A small image classifier, trained from scratch: trained on rendered solids tumbling over patterned floors, 97500 training examples.
Rows from block 5 of a small image classifier, named by matrix and row number. Rows with one number belong to one channel. Each number is 50 + 10 x the weight over its row's rms, rounded and kept within 0 to 99. All counts start at 0.
After each channel's rows are labels from the 100 images, of 14848, where the channel reaches its highest value: "lies over" is the class under the peak. Only what is clearly more common there than usual is listed. The data: rendered solids tumbling over patterned floors. In brackets: how many of the 100.
# convs0: first 3x3 conv (model.blocks.5.convs.0.weight, 192x192x3x3, each kernel summed), inputs 96-191
# convs1: second 3x3 conv (model.blocks.5.convs.1.weight, 192x192x3x3, transposed, each kernel summed), outputs 96-191

convs0.151:52 47 47 51 53 39 45 56 50 52 46 39 43 70 58 56 64 53 49 49 42 61 46 44 26 50 51 59 58 32 50 40 58 54 51 43 46 40 60 62 58 49 46 39 51 54 54 50 54 65 56 50 48 46 42 51 52 18 56 53 60 71 56 33 47 47 55 58 54 59 55 33 41 31 36 40 70 38 55 48 58 51 38 52 39 58 45 36 22 36 45 54 51 50 59 51
convs1.151:55 37 62 49 66 70 37 55 43 52 51 49 47 45 65 60 57 47 45 42 48 45 65 39 65 42 56 48 56 51 23 44 46 52 45 61 47 55 62 51 73 69 39 37 55 64 46 43 59 50 60 40 52 49 57 60 43 65 48 52 54 35 52 47 58 68 46 63 47 45 43 46 55 54 57 47 37 49 48 55 34 48 57 44 48 41 48 36 60 48 27 43 53 34 52 53
lies over: chain link (35)

convs0.188:56 60 54 49 59 46 50 42 56 55 61 42 58 24 36 55 39 44 42 58 40 44 54 43 47 45 62 31 38 61 45 57 60 48 51 49 43 56 46 65 71 56 50 65 57 47 48 46 26 58 33 43 64 51 47 40 50 64 54 44 44 68 53 42 55 58 44 32 66 42 37 52 51 55 54 37 53 46 54 51 48 41 51 56 59 30 53 47 62 48 54 43 54 51 52 63
convs1.188:39 53 51 33 48 41 58 43 40 27 31 40 48 64 59 50 55 52 45 49 30 51 52 51 32 45 59 73 64 39 33 48 43 45 51 40 41 36 43 47 33 46 49 70 31 56 37 74 48 39 45 62 38 48 53 54 48 42 43 50 43 56 51 55 48 57 40 46 26 29 57 32 41 61 50 58 35 49 51 39 54 40 50 68 64 47 65 45 42 43 48 53 42 51 37 53
lies over: jack (40)

convs0.130:41 48 12 45 63 59 60 43 41 48 54 66 50 40 50 68 35 47 48 47 44 53 46 39 44 55 46 62 54 43 34 33 31 57 40 41 42 60 60 40 45 60 48 40 74 59 82 35 53 65 34 54 54 39 39 48 66 45 49 52 50 49 39 57 51 51 42 60 38 58 51 51 43 43 59 39 42 64 56 43 43 58 38 41 51 57 52 50 57 45 70 34 61 36 50 53
convs1.130:52 57 48 39 44 64 36 48 63 37 44 58 39 38 57 30 51 49 47 45 38 45 55 58 38 48 42 38 48 49 41 61 44 43 56 52 43 61 45 44 45 38 53 62 34 52 45 43 69 33 44 42 39 47 55 70 48 50 59 42 61 37 27 38 46 60 53 33 31 44 35 52 51 61 50 22 38 52 46 36 39 42 59 41 45 59 41 64 36 40 58 49 55 40 43 46
lies over: dome (28)

convs0.161:48 70 35 54 56 25 49 53 57 65 55 44 36 61 46 37 49 38 59 35 60 52 43 38 38 38 33 28 41 51 46 41 66 40 48 53 43 62 46 55 43 70 41 38 44 42 41 56 50 60 62 34 60 50 38 62 47 58 46 39 56 37 53 46 41 43 56 39 39 50 45 46 48 70 47 37 43 49 59 42 55 42 52 46 49 43 45 41 38 50 51 62 42 45 35 42
convs1.161:44 35 50 53 29 42 47 35 32 39 61 53 64 54 62 58 51 50 32 48 70 47 42 41 43 42 58 75 49 50 51 70 45 48 53 59 57 51 39 34 43 36 34 55 31 57 40 56 48 43 47 49 52 50 49 59 49 44 57 36 59 54 36 62 61 50 58 46 51 49 48 44 46 52 46 70 37 40 41 45 44 42 51 49 46 65 50 56 60 41 47 50 41 57 45 53
lies over: cog (57)

convs0.114:71 56 49 51 55 39 38 43 58 62 53 40 59 33 65 58 63 58 55 50 63 44 55 41 44 35 51 48 44 50 31 48 54 57 37 57 70 40 45 46 54 45 43 54 42 47 50 56 48 42 46 34 56 55 45 44 75 45 50 56 34 55 52 42 50 72 61 62 51 46 44 47 66 37 59 46 44 42 55 47 70 50 56 51 54 42 39 48 53 33 48 35 53 52 52 27
convs1.114:57 46 53 51 58 61 68 40 43 57 51 49 54 49 59 37 46 53 70 46 41 41 47 41 77 49 52 51 59 48 42 32 48 51 63 43 46 64 44 28 27 49 57 59 50 53 63 44 54 47 45 59 40 45 61 43 61 52 50 33 58 52 33 63 40 41 60 46 46 32 53 56 53 54 36 75 60 54 59 52 32 61 54 54 43 59 65 47 40 57 40 45 62 48 44 50
lies over: sphere (37)

convs0.120:53 48 42 54 39 54 57 44 45 79 50 50 54 61 56 45 45 52 43 51 50 27 64 25 55 38 55 48 59 54 40 63 22 53 41 46 48 43 61 41 81 43 57 68 33 69 68 63 43 42 37 59 45 61 61 51 63 50 40 64 53 62 42 51 59 60 34 36 62 57 36 42 52 52 49 48 52 38 41 63 42 45 39 51 59 42 39 50 43 44 51 33 56 61 49 45
convs1.120:40 53 48 59 75 57 45 43 46 53 52 53 42 57 69 50 54 50 45 52 43 29 45 47 44 46 61 47 40 58 39 46 44 74 37 61 48 40 47 33 30 44 57 50 42 56 52 35 41 44 45 49 55 38 62 47 52 62 65 48 55 42 55 52 44 34 65 51 42 59 51 46 56 55 59 39 40 46 53 31 50 56 48 43 52 65 57 36 39 43 40 24 61 56 44 64
lies over: spring (33)

convs0.0:41 58 48 49 54 55 64 53 67 52 46 45 44 46 38 53 49 45 58 50 42 57 39 44 58 44 31 44 55 40 48 55 40 44 76 47 40 53 39 59 59 40 43 44 47 43 83 45 41 44 41 55 48 56 31 47 45 41 37 61 68 47 39 50 54 63 49 47 62 61 51 48 55 30 53 57 50 80 38 48 48 54 53 64 49 45 49 48 28 60 43 54 31 45 50 46
convs1.0:42 42 56 63 50 26 44 58 36 44 50 42 55 73 41 39 37 31 46 39 59 55 62 54 36 52 40 56 54 49 58 52 46 50 64 34 54 44 51 36 37 56 63 51 70 45 38 52 39 35 54 44 66 42 41 52 49 28 41 52 55 59 46 55 63 35 54 50 51 39 65 73 30 55 44 48 52 49 45 44 51 38 49 48 54 48 52 56 43 49 49 34 45 52 69 30
lies over: bumpy ball (31)

convs0.160:64 36 63 48 60 39 39 43 38 26 49 47 60 45 51 72 68 39 40 30 55 57 37 54 44 59 58 47 30 54 37 48 43 56 36 50 51 61 50 38 48 69 42 50 49 47 58 53 50 55 46 57 55 61 31 60 51 45 51 56 64 69 50 47 42 49 54 52 45 46 60 64 32 59 57 36 44 39 42 34 29 36 50 56 50 45 47 53 48 61 61 49 47 65 56 47
convs1.160:52 38 66 41 43 46 56 47 62 55 46 46 55 40 47 50 39 38 38 70 49 71 37 41 43 35 61 45 63 38 61 51 56 67 70 60 48 48 40 56 36 72 47 55 43 45 64 50 52 45 49 63 28 47 33 39 65 56 50 30 69 49 54 55 58 31 49 54 56 53 49 53 47 50 58 49 45 62 44 56 43 67 32 43 57 44 46 47 65 40 29 43 45 40 37 37
lies over: bumpy ball (54)

convs0.185:40 45 40 53 61 49 48 56 66 54 70 37 47 60 38 41 43 27 40 57 61 51 32 52 43 50 62 40 41 56 41 55 49 48 59 52 34 54 56 53 74 47 39 52 48 61 42 42 54 57 37 50 39 42 43 46 59 55 54 53 54 67 46 34 54 54 40 54 47 72 49 34 55 57 39 42 60 70 53 49 51 58 37 45 46 62 52 39 58 56 36 45 41 31 42 49
convs1.185:53 51 52 45 41 36 45 58 52 61 54 51 57 46 31 56 51 46 55 44 33 43 65 37 54 57 48 50 59 46 46 63 47 53 41 55 53 56 65 44 53 49 46 57 48 61 56 49 62 65 48 49 54 41 58 33 46 56 49 49 55 46 41 49 36 38 58 44 30 57 42 39 33 67 57 46 41 51 52 68 31 59 59 51 65 47 55 43 33 49 66 43 56 39 53 49
lies over: cog (47)

convs0.110:29 54 65 51 58 47 54 40 66 66 47 51 47 35 55 55 41 31 39 61 36 43 47 55 33 54 50 48 42 60 41 55 52 49 58 39 52 48 53 42 55 71 26 53 36 50 52 35 34 55 69 67 49 47 71 67 55 54 50 50 66 60 49 57 42 48 56 56 61 42 43 59 47 49 47 65 40 36 54 50 59 48 63 65 58 43 74 50 67 66 53 53 62 58 56 61
convs1.110:44 64 43 54 42 43 48 46 42 49 53 20 53 53 42 55 49 45 48 32 41 49 33 68 53 45 61 53 32 51 83 59 37 59 55 43 40 42 39 61 46 50 54 56 41 46 43 61 46 56 50 41 54 40 57 43 66 55 45 41 39 36 55 54 32 54 47 45 51 54 53 55 54 28 52 52 44 62 25 45 29 47 43 36 45 58 58 35 46 41 41 51 48 58 62 52
lies over: octahedron (26)

convs0.177:57 39 70 39 55 42 46 40 45 53 40 52 40 51 51 62 50 58 52 56 42 43 41 61 39 58 49 61 36 39 26 57 40 55 51 35 47 36 54 49 41 42 49 43 43 41 48 48 49 40 52 47 41 42 50 32 52 50 42 49 43 56 37 66 70 41 47 39 62 62 46 39 64 63 45 36 57 42 44 56 40 54 47 47 50 69 30 41 43 30 41 48 59 44 33 57
convs1.177:52 46 51 43 56 51 42 54 63 51 67 46 50 69 53 37 56 44 29 49 53 67 49 75 41 51 68 38 47 52 60 54 34 50 41 39 47 47 46 61 72 48 37 46 43 61 50 50 55 49 41 52 66 35 36 52 49 55 61 47 57 41 49 43 40 44 43 45 46 45 62 39 50 48 49 57 32 54 56 60 41 52 36 47 49 38 56 40 44 43 56 49 44 62 44 57
lies over: cylinder (46); tube (25)

convs0.148:31 51 34 53 52 56 51 47 63 64 46 34 50 45 50 67 43 46 54 45 41 40 44 38 53 57 36 41 59 62 45 54 44 50 46 57 46 60 60 55 45 63 43 47 35 46 39 53 27 40 38 36 39 59 36 39 58 63 63 42 59 36 48 53 54 43 47 46 54 65 48 58 63 47 46 28 50 51 55 52 62 37 52 55 47 41 31 50 41 71 31 30 60 49 66 35
convs1.148:40 53 48 54 57 48 50 45 39 41 51 61 66 62 46 50 30 72 44 63 36 58 72 29 40 53 64 55 56 47 50 41 61 67 57 43 49 17 45 43 47 48 41 59 48 43 64 58 54 51 61 50 51 49 42 44 59 57 47 62 60 30 48 55 43 56 43 58 46 42 43 33 43 57 57 48 26 44 43 53 38 31 62 71 64 49 36 49 54 43 37 69 35 40 44 83
lies over: cube (38)

convs0.7:41 53 45 39 66 40 51 43 41 36 44 52 48 42 53 77 31 31 61 56 45 40 39 57 37 51 33 37 39 59 43 53 52 62 58 65 53 49 53 39 45 58 39 53 51 60 58 62 50 56 40 50 55 46 52 39 56 18 60 50 52 51 60 51 36 46 50 63 50 61 63 54 33 46 43 37 42 55 58 50 42 54 37 34 49 56 46 43 53 50 45 42 35 39 51 44
convs1.7:38 58 66 42 51 65 47 47 53 40 53 44 51 41 44 52 62 54 32 49 71 41 61 40 64 43 69 64 52 45 54 27 66 52 50 35 50 42 63 72 58 58 51 68 43 44 48 43 51 49 60 40 73 37 60 58 45 55 53 46 45 56 58 44 57 57 52 37 57 30 29 45 71 53 55 35 55 44 34 45 48 50 50 49 54 50 45 52 57 62 61 45 58 61 50 44
lies over: torus (60)

convs0.22:48 48 52 43 46 45 51 26 57 81 57 39 48 50 46 55 37 37 53 46 49 54 66 37 46 42 53 58 63 67 54 51 33 23 40 43 44 53 61 65 41 34 49 50 50 51 30 40 56 49 44 45 49 49 53 50 57 48 46 59 54 42 42 54 57 41 48 32 40 58 54 47 61 50 51 43 64 44 51 58 37 51 39 48 53 66 62 53 58 46 55 40 46 53 59 66
convs1.22:52 40 53 52 48 51 48 49 52 53 64 35 58 56 46 57 54 40 44 40 62 41 48 43 53 61 44 40 44 43 38 50 36 55 54 37 56 45 41 62 75 59 52 61 48 41 46 63 44 48 45 44 63 63 60 52 66 42 72 56 49 49 62 48 50 44 51 38 51 54 43 52 45 43 58 43 63 15 42 42 48 45 54 40 42 27 34 16 59 62 37 44 46 53 38 40
lies over: torus (33)